A small image captioner, trained from scratch: encoder depths [2, 4, 4], decoder activation silu.
Rows from block 2 of the text decoder, named by matrix and row number. Rows with one number belong to one attention dimension. Each number is 128 + 32 x the weight over its row's rms, rounded and kept within 0 to 255. All counts start at 0. After the name is the row's rms in percent of the matrix's.
# q: cross-attention query (decoder.blocks.2.cross_attn.q.weight, 256x256), inputs 86-171
# k: cross-attention key (decoder.blocks.2.cross_attn.k.weight, 256x256), inputs 86-171
q.41 101 [122 128  94  91 173 137 128 164 151 161 100 109 182 144 185 118  41 118  59 121 155 135  85 114 114 135 143 114  54  95 140 145  95 162 123  52  87 180 140 111 156 186 211 137  86 128 150 142  85 139 137 105  54  78 136  80 187  58 177 120 134 133 130  66 178  51 136 131 105 114 135 173 110 147 166 106 157 163 162  95 161 102 142 117 145 107]
q.42 114 [139 130 167 172 103 120 129 102 108  93 166 134  85 110  77 141 210 142 208 142  93 127 176 136 134 130 107 136 198 155 110 109 154  96 149 199 176  66 108 151 102  71  53 126 160 119 104 114 184 111 115 144 203 185 114 177  71 202  69 151 131 139 123 184  77 187 121 122 140 145 114  79 141  99  98 147  94  99  96 164  96 159 110 144 113 148]
q.43 097 [ 98 107 105  80 173 130 123 159 172 159 108 118 158 156 193 101  57 107  61 116 147  99  78 116 125 102 148 116  75  69 119 142 118 147 125  60  84 177 125 111 177 196 187 121 101 137 160 157 102 154 113  93  73  83 128  72 170  66 167  95 134 117 143  59 148  73 123 119 107 134 150 176  98 144 159 103 174 158 145  94 171 103 145 117 119 109]
q.44 115 [124 125  92  86 162 137 125 158 146 162  93 115 174 137 182 118  50 115  55 121 160 130  86 116 117 130 147 117  54 101 145 147  98 158 117  56  86 184 146 111 158 187 214 132  88 133 155 143  78 142 144 112  52  74 141  82 188  50 178 107 122 126 135  73 174  63 133 131 115 114 137 175 112 148 165 113 157 158 157  90 160 102 147 118 147 115]
q.45 106 [121 130  90  90 171 140 132 163 147 164  93 113 174 144 186 122  43 114  58 118 161 130  79 113 111 132 144 119  52  90 139 142  96 161 117  53  94 189 143 112 156 190 205 137  90 126 151 144  83 138 132 103  51  80 138  81 183  57 181 109 129 129 131  66 172  53 132 134 112 109 142 176 112 154 168 110 159 161 165  92 165 110 143 121 149 106]
q.46 110 [137 137 171 179 113 129 139 121  95  98 160 142  98 113  69 147 190 135 204 136 109 139 165 135 135 138  95 137 177 154 108 107 135  98 148 177 188  80  98 147  83  78  68 141 155 106 107 109 170 109 105 125 187 180 107 188  58 206  82 152 147 148 128 174  74 166 116 123 137 136 107  81 134 108 111 154  82 101 115 151  93 172 101 157 122 133]
q.47 061 [134 156 200 180 133 149 167 152 108  96 150 132 122 102  82 137 145 109 164 122 102 147 153 152 120 145  88 133 127 152  96 110  97  75 183 161 193  84  86 151  78 120 112 149 117  89 156 118 173 102 102 117 159 146 109 176  65 153  65 164 139 167 155 150  83 128 110 122 133 125  86 115 123  80 147 163  80 115 148 123 107 171  93 154 150 130]
q.48 072 [118 124  88  94 175 120 123 176 153 176 117 126 177 151 196 118  55 107  90 115 157 111  87 104 117 116 121 127  63  72 110 134 105 180 131  57  91 172 112 105 152 197 181 145 106 119 141 149 109 158 117  77  86  88 117  81 167  86 176 102 158 134 132  46 144  50 119 112  87 138 145 172  96 162 168 103 162 156 165  92 174 112 151 140 117  92]
q.49 114 [131 131 171 162 104 121 131 100 103  93 165 149  88 120  76 139 203 140 200 141  99 125 172 135 145 119 106 136 202 149 108 107 153  98 143 191 165  73 104 141  94  69  52 130 165 119 104 120 171 117 112 135 206 183 110 177  65 202  81 139 135 132 125 180  75 186 119 126 136 144 119  76 138 106  98 146  97  96 100 161  96 158 112 145 106 141]
q.50 106 [134 131 162 172  89 117 129  93 108  95 161 146  80 118  71 132 208 139 203 136  95 126 177 133 144 129 115 140 203 157 116 115 153  96 140 203 174  73 105 146  93  68  47 124 168 123 112 111 172 115 118 145 199 176 115 176  69 197  79 143 129 126 121 187  77 199 119 124 145 146 116  83 143 109  89 151 100  91  98 161  95 153 119 141 113 147]
q.51 116 [136 130 164 170  99 120 130 100 107  99 169 143  84 119  73 140 201 140 201 140 101 130 171 137 144 128 106 139 198 156 109 108 152 100 142 196 171  71 102 144  93  73  52 125 169 121 103 114 180 112 109 137 203 184 112 178  67 203  81 140 133 129 124 181  81 187 114 120 134 149 116  75 138 108  92 152 100  95 105 162  99 158 117 145 106 139]
q.52 070 [101 118 101  97  72  93 114  80 133 121  98 138 107 147 125 114 186 161 137 142 162 133 163 151 144 107 162 125 180 148 170 153 184 125  76 161  95 138 178 116 150  89 115  92 140 159 129 129  85 147 159 183 134 121 174 125 148 130 145  88  83  82 116 175 177 177 156 165 166 112 164 102 152 128  72 134 163 115  85 157  92 101 132  78 115 164]
q.53 090 [118 116  82  69 146 120 110 135 151 168 104 118 153 146 187 116  64 122  64 122 154 121  84 108 127 114 161 120  75  93 145 150 118 165  98  69  69 187 153 107 169 170 191 121 115 146 143 140  79 153 144 128  59  83 143  71 198  64 181 101 129 105 126  77 173  88 134 132 107 126 148 172 119 159 148 103 170 149 137 106 155  89 160 108 128 114]
q.54 065 [161 162 138 163 159 180 149 156 103 154 107  99 165  76 106 172  49  98 102 123 133 163 105 108 115 169 107 102  56 143 132 101  43 169 151  98 161 147 115 148  99 150 172 154  71  83 145 108 118 104 128 106 100 133 112 136 134  90 157 183 153 177 125  61 138  39 123 122 113 112  91 148 122 137 194 156  86 154 176  98 127 146 110 164 179  97]
q.55 124 [145 127 164 181 110 127 128 103 104  94 170 135  84 114  69 146 198 137 200 139 105 131 174 126 138 136 101 133 186 151 101 103 139 109 139 202 183  69  97 147  99  75  55 126 161 113  99 109 180 108 113 131 204 193 106 182  65 206  77 147 138 141 125 175  75 173 116 124 131 144 112  81 140 112  99 147  88  92 110 157 102 164 114 153 120 137]
q.56 123 [115 126  89  77 145 133 125 145 152 163  83 115 174 141 183 110  56 119  55 117 158 123  85 129 118 119 156 125  72 107 155 154 117 152 112  65  77 185 158 108 161 185 204 122  97 141 156 142  76 146 146 127  52  66 152  74 192  50 176 109 120 115 134  77 180  83 138 132 125 111 143 176 120 152 154 107 166 159 153  96 157  89 142 100 138 119]
q.57 119 [113 124  90  66 145 128 116 141 155 155  96 123 161 145 192 107  64 126  60 118 147 116  88 127 118 113 159 120  84  98 154 152 123 150 112  81  69 183 159 107 166 181 193 120 102 147 152 151  83 149 147 126  63  69 151  70 192  46 172 104 118 109 128  85 185  92 140 136 121 119 146 175 113 145 149 102 171 173 139 105 156  91 144  98 134 118]
q.58 066 [132 142 140 125  71 122 115  69 110  94 113 131  89 116  80 139 192 165 150 146 119 140 166 140 144 127 152 125 164 180 172 132 172 111  90 176 135 103 181 139 122  56  91  97 154 151 102 109 122 119 164 199 150 148 174 158 119 141 102 131  96 101  99 213 151 204 148 160 174 116 131  85 170 105  85 147 134 125  71 166  65 130 120  83 142 165]
q.59 080 [123 120  92 105 176 137 135 164 142 172 100 110 181 137 178 131  35  99  64 129 165 130  83 105 117 128 132 117  48  79 117 138  86 177 120  58 104 174 112 105 157 201 194 141  86 113 149 151  90 140 128  89  67  88 121  88 168  76 194 113 150 138 133  52 160  37 129 129  94 127 139 177 109 162 169 113 150 147 174  85 174 118 152 139 129  90]
q.60 068 [139 160 185 177 117 141 163 141 112  82 153 131 123  97  68 140 165 131 176 129 103 141 156 148 134 146  91 136 164 158 109  99 126  84 178 163 191  77 106 158  86  97  82 142 123  95 129 118 176  99 104 125 188 163 111 188  59 175  63 162 142 161 144 168  87 155 118 125 138 122  94 100 117  71 128 158  83 111 123 143 105 170  90 155 139 141]
q.61 099 [120 114  81  86 147 126 119 148 157 174  97 114 176 143 187 116  55 113  52 121 153 121  90 110 113 123 154 118  73  97 142 145 106 157 111  63  85 177 146 111 170 186 201 124  99 148 154 146  83 142 145 120  57  75 142  69 188  53 179 107 126 120 136  68 176  67 140 125 113 130 146 177 119 147 157 103 170 151 156 102 164  93 157 111 132 116]
q.62 104 [151 133 163 180  89 125 133 101 101  93 162 138  86 106  64 153 203 139 202 140 101 138 177 139 134 144 108 141 186 173 119 110 141  97 135 198 179  76 115 151  92  64  58 126 161 122 102 105 171 107 128 150 194 179 114 182  77 194  75 156 121 141 120 188  90 188 121 130 153 138 112  80 151 108  96 153  89  94 109 163  91 154 110 140 127 145]
q.63 114 [143 128 161 184 106 123 133 101 105  93 167 137  90 112  62 153 200 134 200 143 111 138 175 129 137 146 103 132 182 159 104 106 134 105 136 200 183  72 101 148 100  70  50 124 158 112 103 113 181 106 115 132 198 199 108 184  65 208  79 151 137 141 126 177  74 172 119 131 134 145 109  81 147 109  98 151  84  89 108 157 101 157 114 156 127 146]
q.64 099 [184 150 122 108 119 183 145 155 106 128  61  94 186  69 140 160  91 112  82 116 141 155 144 133 107 146 131  91  92 130 157 116  64 149 157  63 122 132 151 171 129 121 203 130  77  98 129 105  99 138 142 134  90 108 134 116 157  67 148 169 138 117 124 106 150  68 127 157 126 107 108 134 154 102 166 165 128 189 143 124 146 109 122 122 185 139]
q.65 119 [133 142 140  96 126 146 170 178 111 132  82 109 162 109 156 100  86  97  72 102 142 140 102 137 114 141 124 115  81 121 147 123 101 120 157  46  98 149 144 187 120 147 233 144  64 108 152 125 110 144 133 122  57  88 140 101 173  43 153 136 139 136 162 113 145  81 119 143 142  51 101 142 133 119 185 155 132 198 163 103 126 116 108 112 170 136]
q.66 126 [ 82 102 131 153 147  73 112 106 162 114 201 145  60 186 122 107 155 153 171 146 125 107 114 123 146 107 129 152 162 118  91 135 182 108  96 188 151 122  95  88 134 130  61 117 174 141 121 155 159 117 109 113 177 159 114 144  98 193 114 100 120 148 125 140  98 170 130 113 125 152 138 118  87 152  98 112 130  69 116 136 109 152 119 146  79 110]
q.67 061 [102 136 124  73 144 101 161 197 112 148 125 136 142 157 186  52 114 122 113 109 156  93  98 126 134 116 117 134 120 112 134 123 179 111 166  69  45 165 138 156 127 136 176 144 132 120 150 140 123 180 106 111  67  84 145  95 146  84 166  78 161 136 164 118 140 116 102 150 187  59 128 123 120 145 153 140 142 147 121 114 108 135 105  99 111 124]
q.68 063 [144 117 106 175 124 125  59  65 147 110 162 140  81 135  89 195 155 129 161 149 116 134 166  90 129 136 142 154 144 142 109 150 114 154  76 205 186 124 104  56 128 116  42  98 187 148 101 129 151  99 138 136 190 171 106 137 109 200  82 142  93 114  87 122 120 166 133  98 117 241 156 149 124 126 103  89 122  91 127 131 141 138 164 162 108 135]
q.69 118 [155 148 138 111 123 170 173 172 104 128  84  95 178  85 142 130  84 103  83 114 142 155 121 129 120 150 121  94  76 123 148 112  67 138 154  47 118 128 143 188 125 134 221 146  65  91 144 120 116 130 128 120  79 102 136 116 155  56 152 164 145 129 147 117 144  67 120 150 125  71  94 130 148 117 175 164 127 191 162 119 132 119 108 121 189 134]
q.70 113 [108 110 107 141 125  87  69  79 151 144 165 166  94 170 110 129 173 145 173 141 105  98 153 115 135 111 140 165 178 130 117 148 185 125 108 200 132 125 120  67 140 117  32 110 198 170 105 129 137 135 130 138 171 149 124 140 101 193 102  91 103 118 106 134 114 186 131 105 140 201 173 123 119 135  77  77 133  74  98 140 132 126 165 140  68 130]
q.71 139 [181 147 141 130 124 191 166 156  99 122  81  94 173  75 127 157  91 116  95 121 131 174 120 139 120 156 125  79  83 136 146 111  51 144 139  70 133 129 142 170 119 126 205 139  63  90 143 117 109 112 144 132 101 110 135 123 142  82 155 180 136 132 136 119 142  69 134 155 112  85  94 133 153 121 170 168 118 176 158 125 135 124 108 123 199 131]
q.72 037 [132 122 156 108 155 116 200 226  95 139 154 104 176 132 164  87  91 122 112 154 146 141  37 147 170 138  82  98  77 122  98  85 110 108 161  70 112 116  97 140  90 175 203 168  72  92 185 154 154 112 112  97  88  81 124  91 124  92 178 129 161 164 161 151  95  88 136 163  86  45  67 118 130 181 186 144 125 134 167 131  91 158  70 124 152 105]
q.73 102 [125 141 141  99 136 145 182 187 107 129  93 104 163 113 161  93  86 106  78 104 137 137  85 145 127 131 118 115  91 118 143 120 108 109 160  44 100 151 140 199 119 151 235 151  55  99 159 132 119 137 125 116  64  85 144 107 161  50 151 134 146 137 166 120 144  83 124 148 140  32  90 134 123 118 179 166 130 188 154 109 113 128  88 109 166 128]
q.74 067 [164 105 120 178 157 114 100  94 131 152 196 131  97 129  88 177 130 125 164 175  92 146  96 105 169 145 125 165 117 136  89 126 104 174  74 194 168 120  88  77  99 105  67 120 160 161 101 141 141  96 121 111 162 141 111 139 115 186 141 153 101 137  89 118 101 126 132  90  82 168 137 113 134 194 136  94 109 100 155 134 141 159 155 168 108 107]
q.75 131 [188 146 140 154 120 197 153 143  91 116  93 106 171  64 103 182  96 113 115 131 109 180 112 137 130 168 108  84  85 152 148 108  28 132 116  98 154 121 131 162  97 123 187 148  66  94 143 111 123  91 144 134 121 122 133 146 125 105 133 196 124 139 126 132 131  82 148 137  87 106  86 132 161 141 184 156 102 158 157 133 128 136 116 136 184 126]
q.76 122 [181 133 132 170 120 175 136 114 114 112 113 100 158  72  83 206 110 111 119 142 115 179 135 130 123 164 125  98 104 147 132 116  39 151 104 115 176 108 129 157 110 121 164 127  84 112 122 112 130  77 147 136 136 147 124 144 126 120 112 205 116 125 108 129 137  87 139 123  83 126  97 129 156 134 156 145 105 156 170 135 146 127 126 144 179 130]
q.77 120 [191 148 130 128 122 197 149 140  99 137  77 102 195  62 117 175  96 114  95 127 119 163 144 130 111 153 129  92  94 132 148 109  49 162 153  76 137 122 149 171 115 118 186 133  77 103 117 105  95 118 147 140 105 124 132 127 140  87 142 188 144 118 117 114 147  70 134 140 107 117 108 131 164 114 172 157 121 187 145 134 149 108 128 129 174 131]
q.78 034 [ 98 150 123 165 105 158 114  69 164  89 100 145  54 119  85 157 119 123 134 114 149 118 179 150  63 118 157 110 164 134 141 168  84 110  73 141 160 144 118 131 158 113 122  76 106 127 133  93 126 127 144 142 148 156 115 155 148 136  85 157  91 120 155 119 147 129 129 112 156 150 132 165  88  44 108 173 118 134 129 106 137 115 152 135 157 130]
q.79 100 [120 139 129  83 124 130 159 174 119 149  82 119 157 131 175  81  92  87  70  95 145 111 121 134 119 129 131 123  94 117 155 128 126 125 163  48  72 160 154 187 138 145 217 139  86 121 148 127 103 170 126 127  47  79 143  90 186  36 151 111 145 130 161 107 150  91 105 142 161  82 121 143 131 121 169 136 144 194 146 103 132 105 120 102 141 133]
q.80 092 [215 144 111 149 135 189 115 140  86 149 100 120 183  64  97 202 104  99 125 130 104 163 134  95 130 168 107 140  80 147 137 105  33 178 119  88 154 119 134 156  87 112 166 147 118 128 104 100 113 107 141 131 100 129 119 132 132 104 129 189 126 113 104 107 137  81 119 111  93 154 114 135 180 173 187 112 108 191 157 120 143 119 155 147 158 131]
k.41 097 [183  94 151 160  84  85 122 138  95 143  87 101 120 115  93 117 150  76 137 106 125 107 133 135  96 130  86 123  90 103 143 105 154  82  67  88 103  92 121 130  93  97 115 148 140 109  94  66 122 119 116 155 121 134 124 162 134 108  99 135 111 120 117 130 128 111  94 139 140  87 101  91 110 147  96  75  69  98 103  96  87 168 106 147 126  79]
k.42 128 [ 87 163  98 107 147 186 125 106 180 102 150 152 132 143 178 123  97 176 128 157 138 142 130 114 157 129 166 137 174 168 113 160 104 171 168 177 154 150 136 126 159 160 140 104 107 145 158 181 121 128 138 109 140 132 135  97 121 154 141 123 146 142 144 128 122 139 145 136 136 153 169 179 129 110 158 175 185 160 158 157 166  90 150 108 128 192]
k.43 098 [177  83 200 154 135  87 154 149  90 145 148 107 115 126  86 173 191  53 138  71 116 127 134 138  96 117  95 121  85  88 140  96 135  89  88  64 124  91 131 126 107  78 101 141 135  99 111  75 123 130 121 144 117 119 107 148 127  87 106 128 151  96 154 124 106  96 111 129 128 123  96  75 124 151 126 101  97  98 137 104 113 156 100 132 158  82]
k.44 122 [182  96 155 153  99  83 128 147  85 150  96  97 118 119  78 130 158  76 130  96 119 112 129 141 100 130  86 123  89  90 143  99 155  91  76  78  97  97 124 130  95 101 111 154 142 108  94  65 125 125 120 150 121 128 120 162 129 106  99 135 114 109 120 125 124 113  98 129 133  86  99  79 125 144  94  79  66  94 103  99  86 163 103 145 131  74]
k.45 107 [176  98 154 155  96  88 122 147  94 141  99 101 124 112  79 121 154  80 136 109 125 105 135 137  94 131  83 130  83 101 144 104 155  86  76  81  98  99 124 127  95 105 115 144 143 106  90  70 127 114 116 150 123 134 125 169 132 105 103 134 114 116 122 130 133 111  99 135 133  91  98  81 119 146  91  80  73  94  99 101  89 168 108 157 122  77]
k.46 128 [ 81 169  87 106 134 196 104 102 189  99 131 152 144 137 147 119  82 199 126 193 144 142 132 122 159 129 157 145 157 183 124 166 101 173 161 152 148 158 131 108 137 173 147 105 119 153 154 175 134 118 140 118 144 138 159 103 128 159 140 128 138 166 133 142 139 142 143 135 133 144 178 150 124 111 146 167 168 155 141 164 161 107 166 118 108 186]
k.47 086 [112 162 108 111 135 218  89 127 215 124 128 131 141 148 107 151  89 210 129 192 143 139 132 151 159 123 132 149 159 176 132 188 103 164 133 103 135 121 140  82 108 160 121 118 128 138 148 146 127  92 140 130 138 132 164 107 122 169 115 126 156 164 169 129 122 123 122 147 145 131 201 114 128 108 141 167 151 167 145 170 150 103 151 115 106 191]
k.48 063 [139 102 158 128 112  81 119 119 107 113 116 120 149 101 100 135 147  78 135 128 129 109 140  98  70 116 102 139  59 140 141  91 125  91 101  79  99 101 104 112  89 106 113 114 134 116  95  89 128 111 112 137 135 136 153 131 138  93 121 134  88 127 113 144 151  99 108 130 120 100  83  88 104 140  95 106  82  89 105  94  96 194 128 133 106  66]
k.49 107 [ 75 163  99 101 154 180 121 104 166 103 161 161 139 135 165 132 101 190 122 169 139 145 126 116 156 129 173 143 156 172 121 159 101 165 188 162 163 158 130 122 154 158 146 101 121 154 159 203 134 133 141 111 138 131 146 102 126 150 160 127 142 153 137 136 140 147 163 128 122 171 161 170 136 113 168 186 184 156 142 157 168  97 156 111 125 176]
k.50 104 [ 72 164 105  99 169 183 131 112 171 106 164 152 135 140 160 135  99 183 124 156 132 141 125 117 160 126 162 129 168 158 115 155 103 170 182 165 154 161 135 122 161 157 142 111 112 151 161 185 133 133 142 103 135 127 136  97 118 150 156 123 143 145 135 125 131 147 162 118 122 165 159 160 138 109 153 179 187 160 155 160 165  95 148 111 133 187]
k.51 127 [ 74 164 100 101 159 179 129 107 173 105 158 161 138 141 170 132  98 184 124 160 133 146 132 116 157 126 173 136 164 169 113 155 101 170 180 174 161 163 135 121 164 156 146 104 113 151 160 189 131 124 142 107 140 130 147  96 126 153 157 124 140 147 136 131 134 148 157 125 125 166 157 168 133 115 156 177 186 157 149 159 170 101 161 111 127 186]
k.52 086 [154 103 144 132 144  81 168 130  51 126 137 133  70 128 123 119 153  83 131  79  92 131 104 122 146 125  98  89 113  63 118  62 171 100 107 141 131 167 127 176 164  83 131 158 107  93 132 115 130 154 113 134  91 103  87 160 106  97 127 102 149  70 103  94 122 170 133 103 121 147  91 107 130 156 119  93 113 107 123 106 112 116  98 145 195  91]
k.53 102 [163  94 160 150 115  52 154 140  60 144 120 111 119 111 124 123 173  52 133  71 118 114 132 118  96 134 106 119  94  89 129  84 152  84 100 114 107 109 118 157 122  93 121 146 136 108 106  82 126 146 118 132 122 124 105 153 130  96 124 134 100  99 104 122 128 110 118 123 112 116  67 115 125 154 108  83  85  92 105  92  96 160 103 139 144  61]
k.54 080 [106 164  80  99  96 183  77 115 200 117  58 109 181 130 120 101  81 212 138 211 142 115 135 117 118 126 128 152 134 190 143 192 117 140 127 118 105 134 118  90 102 178 148 123 142 143  81 127 154 104 126 161 159 144 196 130 127 167 116 141  97 182 117 141 171 144  85 135 138  85 167 119  96 101 109 141 108 147 104 124 131 159 161 127  61 168]
k.55 147 [ 80 165  94 104 140 191 117  96 190  98 140 156 132 140 152 122  95 181 135 169 143 142 137 105 153 130 159 140 169 175 117 160 103 171 164 170 153 155 135 121 148 165 138 109 107 151 147 178 131 117 140 113 144 131 147 100 124 159 151 131 145 152 142 134 130 148 134 134 137 144 169 154 119 112 140 169 184 162 154 163 167 100 159 113 118 193]
k.56 140 [170  89 161 153 112  70 143 154  69 156 108 103 119 116 102 134 163  70 126  87 113 115 124 143 102 126  90 116  90  80 133  95 162  86  91  98 101 103 122 135 110  91 119 150 140 106 106  74 125 140 116 141 116 124 105 157 132  97 104 126 116 100 114 120 129 117 116 123 121 110  88  97 135 145 112  83  69  92 103  96  90 157  97 142 143  66]
k.57 139 [169  84 168 150 127  51 152 155  56 159 135 106 120 112 116 140 175  63 121  72 114 116 124 143 100 125 104 111  90  81 134  92 150  87  98 105 105  99 123 144 113  89 116 146 145 103 111  87 125 148 114 143 114 124  96 154 127  90 109 128 112  96 116 118 119 106 122 118 114 116  85 112 141 144 121  87  87  97 109  94  97 156  96 139 144  60]
k.58 056 [146 126 132 143 151  77 195 145  31 160 158 122  92 129 141  98 156 109 112  57 115 141 108 143 157 148 125  84 140  60 109  88 165 130 119 164 134 144 145 178 168 112 123 188 125 106 144 124 187 159 144 162 101 119  52 197 119  96 143 105 130  80  84 106 103 125 149  90 103 134  84 140 168 165 114  85 135 107 130 117 120 130  99 142 179 115]
k.59 070 [160  92 152 134  92 111 110 122 127 123  73  97 131 116  74 136 148  95 151 144 132 115 135 119  98 123  76 132  77 127 144 102 143  87  66  63 105 106 111 116  89 105 118 138 135 117  65  70 123  92 121 150 131 130 169 161 137 116  98 135 122 131 122 135 148 134  78 136 139  77 116  76  86 146  92  99  74 100 102 102  92 179 121 147 123  95]
k.60 093 [ 94 163 100 111 128 207  95 124 205 124 128 144 144 143 123 136  85 204 124 186 140 140 127 146 162 121 146 138 164 172 137 185 100 171 146 125 147 127 135  84 122 160 130 115 131 147 151 166 134 101 146 129 138 127 154 109 122 167 122 128 152 162 157 135 120 126 138 137 145 134 197 131 133 105 148 165 161 165 145 170 155  99 154 114 102 196]
k.61 118 [171  89 163 149 108  78 144 147  71 138 106 104 108 121  82 131 167  61 140  86 117 113 123 121 100 129  83 123  97  80 131  98 161  79  88  86 112 115 128 142 114  93 111 155 132 104  87  68 116 131 113 144 116 123 118 156 124 103 118 131 127 101 117 116 131 131 102 124 129 110  89  73 118 148  94  85  78 102 104  99  93 151 100 144 156  77]
k.62 109 [ 87 167  86 103 143 182 115 110 180 109 137 143 135 138 167 116  85 193 128 168 133 141 128 118 160 132 163 134 170 164 118 166 109 172 176 177 152 166 137 123 153 161 143 117 112 153 150 174 132 119 141 108 140 129 148 101 127 158 151 130 139 148 133 136 133 155 146 130 133 146 167 165 133 107 136 174 183 160 147 155 158  89 149 117 117 186]
k.63 129 [ 87 164 100 109 138 188 108 103 191 103 136 146 125 140 142 125  94 187 136 170 145 136 131 119 156 131 152 136 169 169 127 169 103 169 154 161 148 149 137 115 141 165 132 114 110 152 144 169 126 105 141 115 137 129 151 103 124 165 142 128 146 152 149 139 126 146 131 137 141 133 175 150 120 110 134 173 182 167 156 161 158  94 151 116 111 193]
k.64 107 [179 123 104 148 108 132 106 145 135 138  80  62 119 124  70 138 126 176 111 106 123 145 141 152 126 140  65 132  87  92 148 127 150 123  27  45 132  70 124  94 129 109 130 168 167 134 121  61 124  96 143 132 139 140  84 149 134 119  91 132 133 129 152 137 111  95 115 140 160  53 136  65 117 122 115  57  87 154 122 161 102 145 101 179 143 109]
k.65 124 [178 118 114 155 101  98 134 149  93 136  75  81 138 105  86 138 139 110  91  77  97 125 144 132 130 135  76 126 104  61 140 129 166 100  46  66 118 111 105 141 116 105  96 174 164 115 110  59 128  89 126 132 122 142  98 149 132 118 108 127  90 103 125 121 135 122 111 142 142  69 123  86 124 134  77  38  93 132 100 134  75 137  87 166 152 120]
k.66 144 [ 89 132 148 108 146 146 151 116 134 129 168 166 125 135 193 121 134  99 139 147 138 112 106 118 129 112 180 111 169 180 115 125  90 142 219 215 122 173 133 151 136 135 134  80  94 120 126 200 122 177 112 119 114 103 160 103 118 135 159 121 140 124 110 121 130 149 138 102  97 184 120 196 148 125 166 186 172 100 151  95 174 115 154  71 110 142]
k.67 102 [170 107 125 160 122  80 159 136  98  94 125 150 155  87 120 161 140  71  70  89  57 103 140  92 136 124 104  97 101  69 120 120 187  59 101 111 111 154  95 159 133 112  91 165 149  91 149  99 132  88 109 128  96 137 101 146 127 112 133 109  88  74 129  97 145 145 139 134 135 131 106 127 101 144  92  73 124 116 114  95  72 136  88 161 146 121]
k.68 102 [ 66 144 135  88 157 172 119 109 173 136 149 116 109 170 147 103 112 166 180 151 186 146 113 142 103 125 165 142 156 174 127 129  72 181 176 150 128 103 166  96 128 138 164  78  88 158 102 165 130 155 131 127 147 109 151 107 121 142 133 132 186 168 138 145 106 107 109 108 119 139 141 138 151 123 168 196 145 133 154 144 191 129 165  84 106 134]
k.69 114 [189 112 110 152  96 106 110 150 100 143  70  84 131 123  81 136 134 135 111 111 127 142 147 147 150 143  83 143  99  85 138 128 151 119  39  63 164 107 114 139 114 118 100 176 170 137 109  57 122  84 146 131 140 156 122 156 139 126  83 144 102 132 124 142 144 128 102 149 142  58 132  84 124 134  72  45  75 145 105 149  68 134  99 175 152 127]
k.70 098 [ 71 145 142  93 172 137 149 104 154 117 178 182 132 139 154 130 111 125 149 150 125 120 105 112 109 115 159 111 156 160 110 129 118 145 205 168  97 144 155 110 122 133 142  82  86 114 140 208 134 155 106 128 109 100 130  99 114 134 185 106 150 121 123 109  99 121 153 104 105 209 119 158 132 125 173 212 194 102 150 112 182 110 150  86 107 125]
k.71 123 [172 117 115 159  91 135  83 133 127 129  92  81 125 128  83 132 130 168 129 127 147 150 164 142 134 149  97 157  85 109 153 128 125 127  46  61 162  88 120 111 134 135 125 166 157 153 127  45 127  99 161 138 156 159 118 148 148 127  67 156 129 153 148 156 144 115 110 169 157  65 149  80 114 143  99  69  71 160 121 171 103 152 126 165 148 132]
k.72 065 [142  90 146 156  85  87 138 126  96 110 118 175 112 121 142 131 156  84 110 152 145 119 151  96 184 134 125 148 122 129  99  85 113 108 149 161 197 185  73 174 135 150 108 145 139 145 157 108 125 112 160 126 151 168 183 138 147 106 119 171  95 158 111 147 173 191 116 162 117 151 146 157 102 120  75 118 116 115 116 131  80 138 147 119 166 181]
k.73 117 [182 114 110 170  92  99 135 152  91 127  82  88 142  97 105 139 140 104  83  84  96 124 144 128 135 135  94 125 105  70 137 122 165  89  68  93 129 125 100 152 130 107 102 175 169 115 121  66 122  97 128 133 123 151 115 150 137 120 105 132  86 101 123 128 158 133 119 144 149  75 126 105 123 133  84  43  94 138 101 127  71 134  91 172 155 120]
k.74 106 [ 69 128 146 120 124 166 121 117 159 114 172 139 117 164 135 104 132 131 183 171 184 131 146 108 120 138 147 164 129 162 116 119  74 157 181 139 178 147 141 117 143 167 153  78  76 176 119 142 136 145 149 136 167 149 166  99 145 160 127 168 168 191 145 166 149 126 117 157 121 167 164 136 125 135 124 208 140 141 158 144 160 144 183  83 137 177]
k.75 128 [120 124 126 142 109 170  86 126 147 132 124 103 125 160 112 124 128 173 184 163 201 159 171 135 134 156 120 183 118 149 142 133  80 166 107  98 183  95 154 103 143 161 149 117 127 189 123  95 121 129 174 143 181 174 147 132 156 156  93 184 154 196 151 183 137 123 114 175 152 103 171 111 124 143 125 134  94 171 143 190 131 142 175 125 139 157]
k.76 142 [107 127 124 119 120 163  84 116 152 134 128 109 111 171 113 120 119 175 194 168 215 152 157 139 127 151 131 190 131 166 134 136  73 186 124 109 185  97 152 102 129 163 153 102 116 195 117 111 117 138 172 134 186 159 159 118 145 154 100 186 157 202 133 186 136 112 113 166 140 111 156 113 139 135 129 160  98 159 136 193 131 133 174 106 135 149]
k.77 108 [148 123 109 153  92 147  83 129 133 124 105 106 120 141  67 116 127 188 150 145 163 153 155 153 121 155  92 168  83 113 152 126 129 138  62  44 168  69 125  88 134 140 137 147 150 170 132  70 126 104 171 133 168 159 111 133 140 129  83 157 147 172 148 162 129  94 122 173 161  89 155  69  98 124 105 100  81 169 122 188 109 168 134 160 144 140]
k.78 069 [130 165  98 124 156 166 120 123 159 139 123  49 141 137 119 117  85 187 154 101 135 149  98 154  89 121 135 111 142 130 153 155 103 165  94 103  71  66 175  76 140  96 165 108 123 126  93 147 116 166 100 125 119  92  95 128 107 151 122  90 174 111 128 114  97  70 111  93 151  77 124 110 160 133 181 113 113 147 143 145 195 128 107 107 112 104]
k.79 123 [180 118 117 148 122  91 151 147  93 132  90 106 139  96  90 153 139  96  77  78  65 116 133 127 129 125  78 103  99  53 129 130 179  86  58  72  96 130 102 142 104  94  87 170 163  93 125  93 127  85 110 127 100 130  83 150 129 113 136 102  88  74 124 101 125 125 123 126 131  92 107  92 119 134  86  42 129 123 103 121  94 129  81 168 149 105]
k.80 112 [ 84 115 126 113 135 165 102 125 156 118 135 121 114 161  96 123 139 166 168 148 194 145 160 119 122 150 122 188 104 135 125 113 104 186 129  87 192 102 145  89 133 159 137 110 120 190 108 118 133 102 171 141 182 170 141 114 154 144 124 177 163 204 154 184 126 109  86 166 136 147 173  98 114 141  97 157 129 162 144 180 147 157 182 111 163 161]